config.toml
expert_mlp_ratio = 0.25
conv_stem = true
learning_rate = 0.031
warmup_steps = 270
Rows from block 3 of a small multi-label image tagger, named by matrix and row number. Rows with one number within an expert belong to one neuron, the router's apart. Each number is 128 + 24 x the weight over its row's rms, rounded and kept within 0 to 255. All counts start at 0. Numbers have three digits each. After the name is the row's rms in percent of the matrix's.
After each expert's rows are labels from the 100 images, of 14976, where the router gives the expert most weight on average: "responds to" is what is common among them. Only what is clearly more common there than usual is listed. The data: analogue clock faces. In brackets: how many of the 100, against the usual share in percent.
# router: slot weights (model.blocks.3.mlp.router.weight, 16x192, trained with AdamW), inputs 96-191
# gate: expert gate (model.blocks.3.mlp.gate, 16x48x192), inputs 96-191
# up: expert up (model.blocks.3.mlp.up, 16x48x192), inputs 96-191
# down: expert down (model.blocks.3.mlp.down, 16x192x48, transposed), outputs 96-191

# expert 5
router.5 095:090116119150117136119150112091108135112162153110164118103144129115161113118127172105137092094142133148122111104140150128098132132144148096153094102129111124158171143099106122136165103179127170144144167133103121117104132127099113089140099131109175124131098130155145166099135136098123125161
gate.5 096:121146154163161147097165102122118120097128089126151112153172117117116143098151162170111109146140108098122140128131102124108133146202127156124118097118148122131138101142118134103141118102124138147153147177112084133141122170150134138129111070178143081128131118123143157125118148089100146110
up.5 089:126135101139098173052115104105124078125120124152130113107140115111114141129145111151129126127091094070146152112132082128139117147179070149145122089104126116138124134178139148170137103055109140141171135154090102105140147160112127152122143115191170100135150120157112106103146127131108136097
down.5 099:112127126076133090118111121089161126128087126157137111144129142112101132171168126146115130158145114159112097149148108170115163133137139128131178179165123131112137138127200114130133144167132158131137107127079134102160098151146109145148075140117129129095114134125148124113142136149140146153
gate.6 106:113136114129117123140130140119127138147121107101128140164175159152136119120133122127163083086107109163120114113090132113091094102132140129091131127172108171157144084134111117118124121123168117137087121100152108136168142114169091097128126124091113157124120157138169143104117104156156169171
up.6 107:160125130114163113116149122143129125128155148120126112080098085113107136137122140122111165159128159112123143157144145158163141148100132111184153132112131091104104153091140130128123126107088124096161130153121161120072101158086148152123157118148136098127136101116095111145094151131086071121
down.6 105:153122150110128134145129122179047110142140152131146158140081099129123133086146122125125098140109150111162143137136094136154142133151139118148120167140180160109128078121120129120124132107143102099168132194100136119117083129147119122139129117146110163167159132157130151140142134152097100092
gate.7 109:160128118126111105129115144109129112110144129125134134161150142136136145137143125119113131076083074126118115113106076125190090168085087156169123126087112182127122099112091120139144126134111112149130158119114144124122109132115050156136131152126113116118112105144140127146138122094140117094
up.7 102:140136108119124089134114142102131118113142147123143121161140139133167157132149116119108139083084098123122121112098072119154102170078097182170122120078117172128124124137104125133139116136094104147153156135113147130141110142115054174136124145142103127116124124148122123122135101120142120108
down.7 105:118068149171104124145129121115128128133141145067132131132128126162111145155107145148151168122141162109104125134134138104107172120142136172149120124130139165113135164161120151129131127139106116101147111132173104130088128134126079118093172063167095166159133163115100114110131121143098093149
gate.8 070:144134167126157166174083136119114144139115117110085109107179130110123139163154137089115100159156106117096105110135116161168135101140134102109115151104121156184118148161117139108121133128095170122122150100121148112132146108097120123136094092148059152132097141142157147110123125096116107154
up.8 074:103166171126102111091127147117125146148161121143112134144142131133147097153144103171155103087160124115137115135119120120111142175163141131116129125124176085145087114084113173057094112152160083115115099154130133142099124170114126150137162119091162126118111122153125146109138097131104106167
down.8 065:156159148156103108109108143125144114146126175125147113140164117121134134116138114132102104105139109106122111119131083131133176129095159125144069113069132126138108110153091171157114102141157117186102127146136117063147109124139149120142136130188085125156122133109137144170082175121133154117
gate.9 053:140075122102142118121116102100146107094104104124124122092172101085145152124124160111138138084135162123099134118099136126135122140128162107140122148157124116157101119161125116117134147154107086139117113143134106107127086110158131151118137093119134140131100138141106122090103181141088099122
up.9 046:142112152098163102132104114127159134163159083113094090177136135114165157122114122162109145118131120150145141131092108106096128122158135115134185153139160146091117128137139132103102129093142131111150152132167139104131101151105112165137136084159139097104123143144121131115137095140114123119
down.9 044:139167126151182166108086112131111128157125161131122150140138182153153112093133093131125150105102114099157164112117163102123097092156089146113077091122170123113134123108092155135152159087131123130161113126175134136123168135120102114151161071112090131126140158163133115091134096142145128104
responds to: minute hand past 8 (62 vs 8.4); minutes: 40 to 44 (62 vs 8.4); four ticks (55 vs 24.7); minute hand past 9 (31 vs 8.6)

# expert 15
router.15 094:137129132177122136083114179095148106114183113117116090150141123139180113073117142145105123133130156109109140111127125120112116113159190133141129152123126123133131133149135129101129096104136138158185101113102120174127119119151113113147092076158107172128119105141131128092124129110130130200
gate.3 136:120159127106130135164128120150113120138141131137119121127086167123125139155105163131163090134102132180130126144158199104145107115137136103100141151130113111092132149119151120112119097099143155140139146139121171153155133134101161150129102093119130122116120113124119155102138148077147113128
up.3 135:091158114112126148184159121157101105145145137144106126148087147137120157157085143135153097133093114165144140144159215108153108112123125095097151147124131128091138166127159133109126093107138159123112133135103182143165135152114155144125120104119108128093138114131120159116134120079149104121
down.3 120:065084117141119129151130111138175142136098129140134104143147131101165099107103159125120119140122097094144134140140123144102134121144133123154145154097088125102139156112083127135123142145153159156151162135134133130126139153148147113121124097098121144110122138135169146119116117097086121126
gate.4 102:096140119142195131156149163155142120129102143135147118142121169116144100100104114158139110159106098170091129143178180116080095131075110157145081129165155143120107150128143142127147127088148102155122138059169120123141176106146098167123137136087096152164108114134127150144122118122115152137
up.4 106:167153137162180138091122173150143141113063102149115139128135144139109150124099129126159113155137158178134140123147133165102124124115144136148097128115165185160140113061153101185125098075133135105124142123120146173154117120169153149132125129103109152089112108154148140146149152137120114117
down.4 107:146122140101129096157155132121162125155148085136128152106094136119101159175144119175118081160153139176097130128099090162118087138151137123120120111181150136129100094123137151135163067122157140148127102147141082142128116122135113164109123130097117109135117096091168135126095126108103150153
gate.5 092:117130139114167158116131125123176082126084115144109120080127117113144140111126129119140150148108125135136148140120125143116115107210114111104124133142092040131116103164124118122116108087170114123175166101144116147120139117108110145149145106130168146124130155142171139084120147154148149133
up.5 087:128119135132127130113156090111136115091127144149146123148137132135135153143156148112123113104175139075121105123127056159095107158141162149182147113104095159178166152076127098124101092163121116183132121135124121124100086143134132110101149131114132194099102141139176117149101126102113146123
down.5 092:121121137150148171126108169125131121170147151145143086152130136152142134119123139122089111124106124183156183125161156140125156147102116148155108129138118108120115101168075100138072137092106127148115120135109130135124127170134160103091163110112154123121175146159141108102131143084164148108
gate.6 130:138113120119091106092137115164124109078150142113126145142142132132134173079147116107091111089111138164141148113095074103161112140112130124107141101116115145147114171113102122120095102174119102136148143119137156110109124121144149113128148141138136069107137162097101098181135119130172122098
up.6 129:142117113115118116116159128168117106092167134109120124138147145134148184070134122117109118070103127141134142104081088101157112120116125127102146105116128144141113168121111104111105102155112108148158130138133159127128114123152123123130135131145124089117111160095107112185136113138159103088
down.6 128:124070115154128152154076130131099137102165142102156130125126112183107145135150131153102112112125146102150148137143130084132158129076124155131089131111144147121120100141092156124118160118083112097108142131125136123128130133111115114087180142146111115144176159117106123162144120171130103106
gate.7 126:124068141147081144147188135128101089133123123136129112154117127135155110131106136192147129129173105087154133102132129119156190103186120103126115124147152125111102119082127128169100133112122145152123104146118116128115136137116135094136143133187106132131163122137082137129178131150116108127
up.7 115:135160106108148126135128119142157162146124155112107142083123103128120144123123131073112160121088145123093111168109111158087093180085150133127140139132111133109165104159122128101148114157171092121138127126157134130105089134145119134121131156090159130121090126124145113134089122091132130147
down.7 121:163138087105161119104133132135106159111145114117160130132138126080167134128111076145159106156133125116136153155148112173095152122158108126176109128136127063116126129129126090112114097101107125103175128175111122156107121124125114114089119110120126110145168122167119155122091154104119143131
responds to: minute hand past 10 (46 vs 8.4); minutes: 50 to 54 (46 vs 8.4); minute hand past 11 (34 vs 8.2); minutes: 55 to 59 (34 vs 8.2)

# expert 13
router.13 101:140145101074119097147127153096164155152149104167136128103109193105124157128131144149199122114122089141083066109136162118146154111140155124121181149129157108112143125163134152114167117150134128088093126134141123132106112122139126119136082108077097108109102113140146129132133129113120164127
gate.5 090:129132130118107138143085123125120133116131105139127140164133156142151072101150135115172150098132113107132125117128140091127105114156133100074103121155161105152136136073118101163142139151118163101144117123156149133150087170141122108142143147081139120126100140162110119164155156120135100123
up.5 096:122110148129124142075127120097128092131108110142109129137129150150184053125149101101148162136128132089159115145138124100095099110155120133126119144131149125180095123089119112134129110135128154142117135126144123143080124126125131116154185154114134108135137147136140104141143128164161131097
down.5 100:114101149138110118149169122134127129141107145125136138144086141134132136119113178137140131127129141160085107131088201145148099116137120159143128154134125134108112131174099147109140132102135163161149110140123129148115153134125099151110150118140148176120127112129147149122111120120115135106
gate.6 114:133133143122121079191160141120119122112134110140098114133141103123132133132131132148122121130071100144098102128129142136143112170119117152150165095161159101129120145117106111099129137191125121107101094094078120114110164132120125121156100106140117156111108118159153116150175149140130168082
up.6 103:113112129145125167032102103127131138145126130111158144148123145107111080123129115092110153121191181103168156136106124128135166088166136124105120149080107147135146138133149141175112138062140151154130147149162126123139115128137138112110165144108146097107146128110121119116084115117137086157
down.6 113:096157105110152123107118110094122108145145139149132077160141192104087132136155163176134129119162114145146128115130122113109124115105147115121116105134124123151136143125161129123149096120163126106140131169163163117099145073095125123166168109089162129067107102131146119126128109106146111102
gate.7 106:102103112103081138121119088127135109105102167146106124103140111153164138114130144093140132127099117165090166147146090138067077106169123120146119140127096190132130135124158119117154111078116130115139140136114130107083134131129102179141120147100152106151133112079115118148136112152145103120
up.7 101:127156096151134113144109111143115157115144183139158135144105150104134094089120126133140086088126128145140100076113117135121104116117124128123096143153103069147125167144095115130111098152129119144136106101125137138158123138132136153129089128142150143148137084125136124134119142081126136152
down.7 100:138124138125069132090186144168140112120132111157151140122121145137153127125104087154156165120108151109122108130128152156125132139112125052125131200131144132124097127123143134106096069124110078149156118149077125144114142149165095123128183113120115168118117138110132165176120124139145084116
gate.8 085:139140173176147162089147174095138136156159133143138137155151126129126169135117115122108134135153125116123109112145135158107085149104169166122134117140128107123093106109183119126147096133135149135116152122176145120135081165150124115125140139171164137143141106179133130106098102097106106142
up.8 088:122099161152151143111149144130105099156134136121122119151068163130150099140118108141194104130145142149150125084138070141101131141110101119144109111135112118139131078156110107185127137110130167130123101120141095142122186100124088157137164149142147155152124149105179137143133128145125181153
down.8 088:125136136136122128181118132158125135111114112171152111128090162118154124158151123137136120109126151137180143097159124110133137163108096129120126153118155180187103095121079104155151130087181118169118146128140139146098177144128147138121125161129103114112146137164174140166130176096131110129
gate.9 109:082125146103110163134113135101133125109129133121127128070105092110139109100182121104140142139158138185126140138185075075133094124141118136110122140151050165154133139107168161102116133145136099127102163135126111145092166114150163133121115127132111102151113109153147149116123158154094148115
up.9 104:066124132120106161147080111130136108116105098124137133105135087115111148103177144109158144141152132164127135140175050072154131136138133124107120149130070153143125119122152157111103124114139087121124177111147110122105151125137145115106154114142148106146123092125142155095126146153095110107
down.9 107:122122134129111144125126101118166087145060094105122142076112116136135103126135140127156130125112164111093143138129112134107115144140170122101100149144109164096162120093157154088140119125138072134159113135186094141128128107147130122063130146149184179185124128115115169108078068130113101178
responds to: square case (66 vs 29.7); minute hand past 11 (34 vs 8.2); minutes: 55 to 59 (34 vs 8.2)

# expert 6
router.6 099:074134119117094097127095124156134195151120158124174119108091102110147097147154091155164069139153126171134096125098132168115125120152119127130115098116127112138130124127089116118106116093153112149144153127114126110111136137102128098118147120154115110090131122168161133135141161146157144101
gate.3 087:190140114118145120118124131120147083140162149155150098131144142100126124104104120176176144128122109090110123087092119128146162192120116130107146111133146090147126126146171127087142142100132166130163103116106123096171071108118171163167156103156186092133098117127126125091117133176101148150
up.3 092:115160141102145121146125125119120129129128157053155144115138105152137133104134138096146124114142118153140157135144125137101112144137105117143077155121099115079140077084111122167137134135121104182118119114136089149086139103102139098130128170151089131113156100119112111113122132114150132126
down.3 095:184132115120177128135099134113156107109152150110163138139171103123111099154150119118144110114135160137134148143130140117112102148141136132192115115102165096135131109096120134131101159143129101106119104135116127140134093166112141150081195145137084112144184126157087116144111157161141142095
gate.4 101:115131089089118130108191122120132072110131154115107121142147105106161156059079152113122159110125115102132145106128076124101136150121105128128080111101145133136137117075121143127134111145124143157150136109153110136146126120129155133140087066151151175147095127125151114102093120156127141132
up.4 104:145170133136132150090094109142154181103087104145131115160092125133141067111131146119127148110168122119115116104138128133157106101139120100184165166146139120163123094101163108161113135112137133110144120117105110115072089136107077123150164159137095129132107127135132170158164133132113138134
down.4 105:142150128126177114124119143119162138137155114083126143124143139160154107147067151137117129178125092137118140110135107156102135095169149127131130124076115156108121139114115121103142128103129138150141143144092166172135086133157144101146134095106114152161145100101079100106133156116127142164
gate.5 088:102134133116084150055121142110135156130150118121106130123140138172101109131120166092092178148154110149128114101114141129122109108155144157140145107145081190102171155139147111118137121147105134118121130103102132155141124164135134133158112090134087088116128152096156135108169164154101151143
up.5 092:146092125138129116163133137129150089078128127103103115129142140100131187117178115144118134132083133081122182133143140149086124147113112097146103153139087071084118114142088137132157111134099134128144153121149118146108115081148152174120125110137181172149131100146095146120116145127133111133
down.5 089:132137159149096133126153102117095157123172153095111136093107153117151111115137151091109161116116133141121126167160137113154098118123151130114121152130102119138127094143116135078144154144145119193116167132133134115147133141139092113147176166134124089127102101155111150107126124145120110138
gate.6 134:133135116126128085118184121120131127143180112105180129159114149103115151164130125162176120102094118166103108096126126102088106095052074155108120119119081150175130123152140169160145140130126115132095163172111134120167144106123097180125129131148120101099139151124146135078136096138123144133
up.6 127:144143129106133103145175110138119099149154097110149117171146155114107176186130117181176132113119110158099116107103099091086113126070058159092152107121096158166132165127112170144140115133120104102112143169156148101154151105127085163134126149121105093101151150142141149087151092135108125139
down.6 120:140116107128124111150117126136130136134118117161128120100115118127139117119134119117122151143125147116167131154158089152149152116145135136158095145088115169112139105080089113165127110088117127167112162144124115178112145130167157117110158089107096147125114142134137094175120172095123103103
gate.7 109:130128126102095120145107127106135149129107119142120148100046133139104112158093111117121128141078103119135132112146185117167104139139103161153162150136131149143145115116173150149117174138136159144074113114138120118138100144111173159130131168112158119124137056151129140139144158113099180112
up.7 109:159137127108103112101123112112110155127101136160120141077056119139104116139115112102085123125110089118149130096135172143179094108133107158129163101102131098143115121104151150185138169179153153169110147119124140118143080121117180123132137183099138112123129082131137131140120115091147192106
down.7 101:125132067118176112170112114116126134157122164145144138163102146130108163122143170143128127131153095162117130140093088166140115121111124150146097136179139136133141185098102169105111081098133111090110132130160103120094091132103134160124125139109122088151141129166151122087111173124145151096
responds to: minute hand past 3 (26 vs 8.5); minutes: 15 to 19 (26 vs 8.5)

# expert 4
router.4 117:147130126105108103153143106135101119089135112154128134121090107109146127107143159173088137154129087138136088153137111111118100144131096099117158127127123135123100169135096125145114069148162102151102142128128141103072119102139158129099120161143141101107135146110118150157153137119162099127
gate.5 099:096163151152146154120124124104144146149137117111158129133147155110156110097142131124162141125152155145163121113122124121116145110168161168111111134135122107135157124100158122110146129115146177158111082118137131158160115096144161105125113099068086133149094130158144113093151164148123121133
up.5 097:159134106122128111181197159091126126084148140125085106146101118131172096067139121173122125179053117164131116125144084121128136084124135137141175153111150147186096133139142130127126097132132119102145117116093143133110136135156139149144124104160101149145161083149100111126127085119089117106
down.5 093:151133138128120175120132156082111130142126083149133116171117141114086118124126137182145092136124135101095134111131172091148132142115139160140135137146137117153141095170123101075127123100100128149123096149097099063113116172119078179144143091165102134119131097123108088103119139133091115132
gate.6 098:107139113148131127130100139116127131187115155106152103107128132110147141088160128152129116133106187099163156096165147141153111145146152152124103121136128098110138112109142139107103155160155140104166127178156125128166112150077113098148145117077108177146105134157166141090157147142137133116
up.6 100:117151140126150117160152129151109135169106098087142138152114122154103112109137121115126126117107171082147154122115167139086101062162130106129150113132142126107113133170106134140116173152138128155145124148146163097158107168123111110132102114116165131112133148119169161152160140129128134124
down.6 096:102124134169164130143117128128149131156120113150113121130125139132141155113153143102112164154141146096131154103154102083109139164172137115157126147076104136087135148111134151132119141151127125128156165137136127201161145138140145132153140125092113091139118167105145168148115129063146112148
gate.7 100:129109151127108192125112143124150131145133192143124106171170146098159127160141095166129120135141104090119157110157151141121093128119190160106103162110117156176123124128178123127136133139139183138147145153116099163107166083148097141139142097152144133148092110150148125108093105103070118137
up.7 096:119116107097116084146103135111136119131128094119141134100099095140112142098144124114139153116122128115113119151106134156125142129151091110180134101141114104080083114132146115161155127093096137080095153074118140113139091123155117099126118126124124137126136151127126126132132173148171149104
down.7 105:109118106111125138160139157134082126126128144136101147112121152135148109137081125122173115181127085176127098130103103126166133130084112122107148108126127102112110155145102106134120115104129142151119163104157165154155193089085174126094126115131110175154120147108157100143115139128129131148
gate.8 090:118125191145129113105130142099133129130127130121093097153189172128115183152104117149134154144094084134103126112138152143133110095133158102141094114116090143088175168090132091135144141116158177103141147131095125127097132134122130156141099086133158143124097110171176114102083143108110131136
up.8 084:129094123115116123155123147113159111130158082134121113110151089161128171115133121129095144125125169147123134111162119116141145156120123137100151115123123152103098121142158118067122121126134109094114107103189134173123144107125165130141144089148126116135118107106089135142106109139127113131
down.8 081:137113122158135147134131139123116098125134178177118134137120145100074094124146119153131142161103137143080124150129147147145148141134106116153177143167140130103151169149141135139135108118106147119116116122136117156116126108156135106148165091185124178150101120111155149151116065142110131157
gate.9 107:152116103125076102088142179113132093104165128146138122159187121130091075105148120117141136103081161161122099136136134105114129113128117132111154109154119140138163122093120147159159145107139147110145096121142121121149124124106139115143130140128179140127115145091158091166136109136093137205
up.9 100:096128130121159128140145123096149117134148134109099100115129125144136145117128142145114173187133125150132150117143095143129118170137121115103155133105095102131122159112187128108141108076123157139092190128107111141117108162165145135132106162115097087149121153143134165134091114129125126133
down.9 094:168154126110104146129157106144164113139114134162133103076128156079161134118115101118158123102119151109085098078154149121153148140109096134124105158101116146116102090119113110113114141125137094149154146145143071188170169116117128127156075111120124117130147089124164143108162124138079152092
responds to: square case (65 vs 29.7); numerals (56 vs 25.2); minute hand past 2 (53 vs 8.5); minutes: 10 to 14 (53 vs 8.5)

# expert 2
router.2 089:111101123103177112118075111151104162149124102139122131117099139105172144152093133151103117109163108160111115109105110141071099121146120100113126114149113109107132149111125131098151085133125151152142183112140126151147108121125101120150088109146191181145105129103134186116081134106139196169
gate.3 088:133166116110105087144116114131129111152119116103140110123143163092150154119142098106111140131111142118130113134124111158123106154114139146150132125135174175099123174139162092140130100112147110144133170115112090153129126129113166121111100133116130151100120110127167113094141088094103146144
up.3 089:127193155110099093128124130119098143123124143115166119104134137126101151108149098126152123123093132112121115123144079145097066164109143153165142147125135141116153192128149110143118097139146103144135119125109114135134132137121122109123129143111103163107137100132165139063126122151120168140
down.3 091:138178139123138117127143124117099157124158129132106133145147127155133104141118147095156143110120101130130133171116122152125125128155127134147135170129170132131125134140104089144106100134113113154113137158128143155137149120134109077131135106135158078116092123160124091129059149083169159091
gate.4 083:137138135161096140102111161116129164104092125114100138142162053115107137137131116111139114143173158121138135144102140157094128137143198122141135103130143139150110072148133112175134124135166148130134117122133124154134146143115133071131112116131153116135132078149142093145146141157172113129
up.4 091:124140154184136124135159136103135105108129102183145135135052189129139136101120123143142133166124114166126132140141152119081115115182180106131166095118144117157096068135143128166109111100129137127111086159126121120110119124110137158129095104142162128136127152138134178121136162106127169136
down.4 096:172110137113139130125087103141099150120159092111113160131123104130125131154091072099145074115161147123142154073134113090116164152096131139118106103091171123121167117129112131137132145140134116134116115126107071128144121085143161127152126132119171138123161142154065134149145129118163099118
gate.5 094:142103108125167114123177128118125123193138109185135145181129125132141153078081101117113107102136158123151105108091076134112131152174152127140139114130142093137135087134102144087092117156115147119149156130099155130123105131127139119122101104119150173146156160108109147124104168130133163105
up.5 092:108151148129097151136078120142131130070121140068125112083131135113110105173162160145155144143134098145101148149167176112150126100084105131103112145130123160125124182130157121172165141100146108150100097127157102120136150126122123134137151147140112089107095090147146121123141098131119096144
down.5 093:143174101111131120087138161126100165148108144114134100083130153083168126111153097122137101131118116104129126168153148138126091105138155127142121119153138077163145106142146073096136117148155175131133120105114086114150178122119112136120093106111094134134109142162174095158104114142136145109
gate.6 100:126111142125143145159111132116126153161091145092107149120080143127134143135151066152140109099159103130123094146137142167105156090142124143169131113115172127171148090151103116142131131115169081119139101133126082104070147119121079131143139117116097111134100168137159097140138119115118116124
up.6 102:127109147123136142173114114129131152175099141096113139128085136127159116130138081143127110079154110139118084146138120176113148068137121111159122117109175133153154097141085114137124129123177077140146106123132095100092128091117061116159144141137110122135089158133150114151137109122131117110
down.6 109:089132134132143147126118119143162118112142116117152131097107175120105109126112146128169133164153124087108122115106158104128116158101140121129126153128126130122137141153142138110101139133138119135128112156107173110117177155106161150150093156084107130144140135083114104107130121153092142118
gate.7 078:156103123142160119129136099124122099124142087195122108124136117146139150090127163149133161125114129136120145157122096142119111172162121119153133107148126150140100063158198163139161087144154123126101103128101115136157145101149092143146101139107114150133105142114115109131107096113128126130
up.7 078:081144144099101111165141136138119139120123160121116131096151141127154095102162087137133109169118105082162131097144143138152104097105157144089112140093140118106133194111110098110099139104118148103096106119119167155135118114129155152141135133144129112149134172111134108130173117171121105108
down.7 082:142118135116167114124118191112175171131110162127104149110093082098178120117128085081086097168117146127161154112121128101168109147136153071171141122115106107102148110101128106112105107135149156136155122114106144134157147128125139150150101163147133162139126130138109124137130142127131161087
responds to: numerals (59 vs 25.2); minute hand past 10 (50 vs 8.4); minutes: 50 to 54 (50 vs 8.4); hour 10 (26 vs 8.5)

# expert 9
router.9 126:124138121143110125182144090121096117128138136138167129151132144130119159134171123156105143141102130146125139120138147157105136161128098128173143134121125119094095190124137158140108136137127118112077195153156140106101133140115156151106163154108098089091177176151150136135124115115166119122
gate.5 106:095149138129157123103128132093157129152089108143108137074131142133156143124113105116150152131171126128108116142139156078127118203103133144086114121129139080068157099157142153058101109152140104130166120101137124129148156134125154143135097083126215104125142087109103130066109152160122140116
up.5 108:112119163122096109140113111106144116172121120130111136097139111119166100147098140115195160113175155172106126149140120113119118176140162100150123117136148111078141122116142119104103094181106080133146132075150136122145118100129109136104155105132164095151117073108095158120108174171153125121
down.5 099:136096088122134083091107178135099122107168150114168150131110087152130142150111145095140104118121127132134105119121134099128079076098088154108122116143122129139150166120114095181104105178110198136160152131110149146124150096138139111138116131138151123094150135120112130138144101125143174069
gate.6 106:147139120106130129078132089145123112114087101162133126109161127105113129177111160087115082118117186125121130152138149145118132123197148114115102130124114138147184161121123118107120115155163138150145115128125110115118179082080155104134107172142124091108097155129153134151131155125137159126
up.6 105:120119118124136111110141121144140133114078107156131121109192108153111137162101132060075094117108155082137154141121138135100110111136153093118092141127080109135184157089110091097115146104125186123112128141130142155153132128140157138105103169096118120152112160099162124137113142148132163140
down.6 104:152098163132163164129115138125137119163138131118095160166078105150159135122109102131108115099118129134127142110158135150145160130128089107173165136094148133114116112127047170135143117165112096102100103117140099146095127123144104152128139121159095130162185123138087121128143121119133130104
gate.7 089:138111102129161145137148107134118094098125130089144124106149148108164123135110133117133114135090107121127111136125122138123097109117136047156160152146144184109146095119106082128143090136112122097150123137132127164102106151132106132155073130126096131112104103102115117106139102142110130133
up.7 091:151129099099134126179142124145095118087118149125124139124146172120158128105127123118101103141124113103152140159113125155133113103121143100165146137148155164121138095150092092088152118155130120097122149135101126159096109147137098139137098130104090151094110144116103112132109134104147114141
down.7 091:123104174138099150167116084135126135130125133137108102131108112135103126141137093118128121091160156170123129133157123164103177125179086115121143154112158102129155127127120115105146107107119112095107118088130097178139130158153102132124093112110092174131124175142168181136111122136111143151
gate.8 100:125140095145136123099187137121104112107142155161126132122126118088155134108083105104151083130132164113140116144127120132165168137149115141129121091096185103136183144099096132088137129128092156137093109167110127158171157155152127157136131098094113141142157136127146142127126120178115138139
up.8 094:125168109125149118096188135120098104092102136111115142108076092127130136071089097099150095118140134132167138159111102131140147110148120129099123091095195105140167155101123143103134080137119137127130125161095134133140133165153154137144116115095143137128148130131146116133159096155135128133
down.8 094:141167151074131156166145178145102120111143101131114174112119157158101142142154092141134162176100130088103156146175136112158066110129113136113137112141135160142090101161106146118115140128137152106119105150111099118108163109140111117134110122124158182134151162145128137127130148106106130091
gate.9 110:141148080113142117208127112136142127095169124147128133137083143128147112108146163102059099098062108151161110119118113110172090156146141143110106124144133099172151111116124125120138130120111110138102163146133159103142131107112152186123126161097142152159094136131140112115128186091137109144
up.9 101:119131164119092122051138150121118141145092140127128127152172096128105130173107092103183166161172136093100149146133123138089180116109127114129172145113143184150106115136112118123142146154141158157166111090102081131096156112136093098165114062134150121099139088107113135156149072164152140117
down.9 101:155113090121088109128160127130100148178110144130151125137155112089175127101098118142094122125124109131149122101096155068135135141107131164136113112107166100127117102134140137118101135133140114128149143127155152074118121126114183123148102153144119127138152107185081132162103116117174104135
responds to: dark face (83 vs 34.9); hour 1 (29 vs 8.3)

# expert 1
router.1 102:152146137141133195078106160110172122155126125111166104107140128119133104152140134092115133126130137115099128080110123132091127127141169149144132143132096132127130118136158129099167126111150169151149121143162111185149129145132137117131087116062104138140110089117138156079121144130109143185
gate.3 139:138185117140104109154156149135098155117161135122168122110122153144107135125133113111152132106114125134147105106145146112147134127104097185129111139119114195154148117116119094173149137137097156166108178129146115133132145094119136113125099075116118151114122131116124147116144115126123149121
up.3 140:133193113131085118148158145139094157126138134128149124104140152141116129138132119097142139102098107124145110117144166112159122122094080169121113133118127191150150115118127096175143141141110165154118164121132123126125149091118130102131090083120111146112109124122130145121164115121126151120
down.3 136:098137113154122108130138143144148118135102149159132126150134218115128153158103144122064134105111148141155121118144153146117072112128131173143157143077097141143145134162122097111108115146123157118132166147117165115115110169118136129125121138130146083119155139106159114105142141126124137181
gate.4 101:129104147113167121155151120110137103133089163112082135118105146143163112089109140142123111125104161143117134157145120150153132110098145100116121126115177133147132095110103101134134118073164114150133098165100105141110113160110158145142087134076126159138114114114176128134175162143151110115
up.4 087:130079146119153090112165109132136109155129104086106114111137150129161148117101146132134104110065122148104140171159123137170126114104132127128115146141143093150130076106116118094156106130164099162126124128105116095144167109111139144127119093128154132136096159073169116105155166129132138182
down.4 093:176132100160138164108099146137154085108095139149096135108113135101164087110134083143135127154101150128139104112114151127135101182120175109148082146111132150106124125148183144110109115141172122093142119135146137144129117161101172145111148123157105122150119127138111120145133119103090084145
gate.5 109:118167131145127105064118143114130146176141162077134124142167117146138123128119135123098121110142145124123130111085119135139129111078154111066124125116114098113145153125159125132093100123117139099167122151171126123132120117104133103118097094124216130116144079132099134115128108188105125163
up.5 101:124155139134112092084113150121126140191162162090123134139172114152137121131103131133103114115131148129112112115093140137131131079071154095095138117112100118122159157147140126118092088128110141085155116149168122122123119116123124114114097104123197136113140100147086124107109103188102123160
down.5 110:119152115121100076152146134132115111141161099127121132111107172118118136113124150143128157186098137148128102151130159136160122120110158148123136128121115115113134119135134110109115112181139117086127136096152100149107152118140133098155161198134136114143135147071140118125176074114100148096
gate.6 078:142116123124124134176135139112134166088106122104158129128160122142083079108143147152151145135130090112094103104133110099094119137133109133105159130136120137143123200094168107123128154157141109131113094109159121154068113155117171103110153119108119114123121109091130149108126148096118130160
up.6 069:151136119107076142134091131141121098080114106125120134151063101124107163130117163106136129149060181139130093119149171087133117145125160118145180122119131088178115117126156105133097116160144110157119111159096134079114111173133098147116116164125151094115105077126127135162160134118096103131
down.6 063:103144157124137139162153138170099116136119123105122181136123159112127130117103173183177140148120092100134092109114124185157090111091147146098157072138165121134117158125109151127132105123118102098111128116154183132134112134130156149092143134119147116105128127121125138141140141143186117117
gate.7 141:146103152126046120141100109134086113126115105138128141134127117154126125164163124151099145139149116139125123146113065147121129119154094110122169134122136155122085169123119101195119131126112105117129135126145132112124068143115136091111157186133133090116169147125125125206152111097131105121
up.7 144:116152102128208129124163149127164149123144153114130114119126140103124129093089131101159113116099140114130132108139192109140129138099163141141086127136128095135172090127136155057134125135138154141126122136110128135129184115138120169145098074119126161141087105127133141053109146161121148134
down.7 141:128110091114132120133158130136170119125090148135130117092134147068167131119126136129131151204137151125112150130138134075127128140132138145133118142137060169080106121119201123123154116169121155150154143134086126137149145142142154138135085130064140142103108106106164162098103132119094130109
responds to: minute hand past 10 (34 vs 8.4); minutes: 50 to 54 (34 vs 8.4)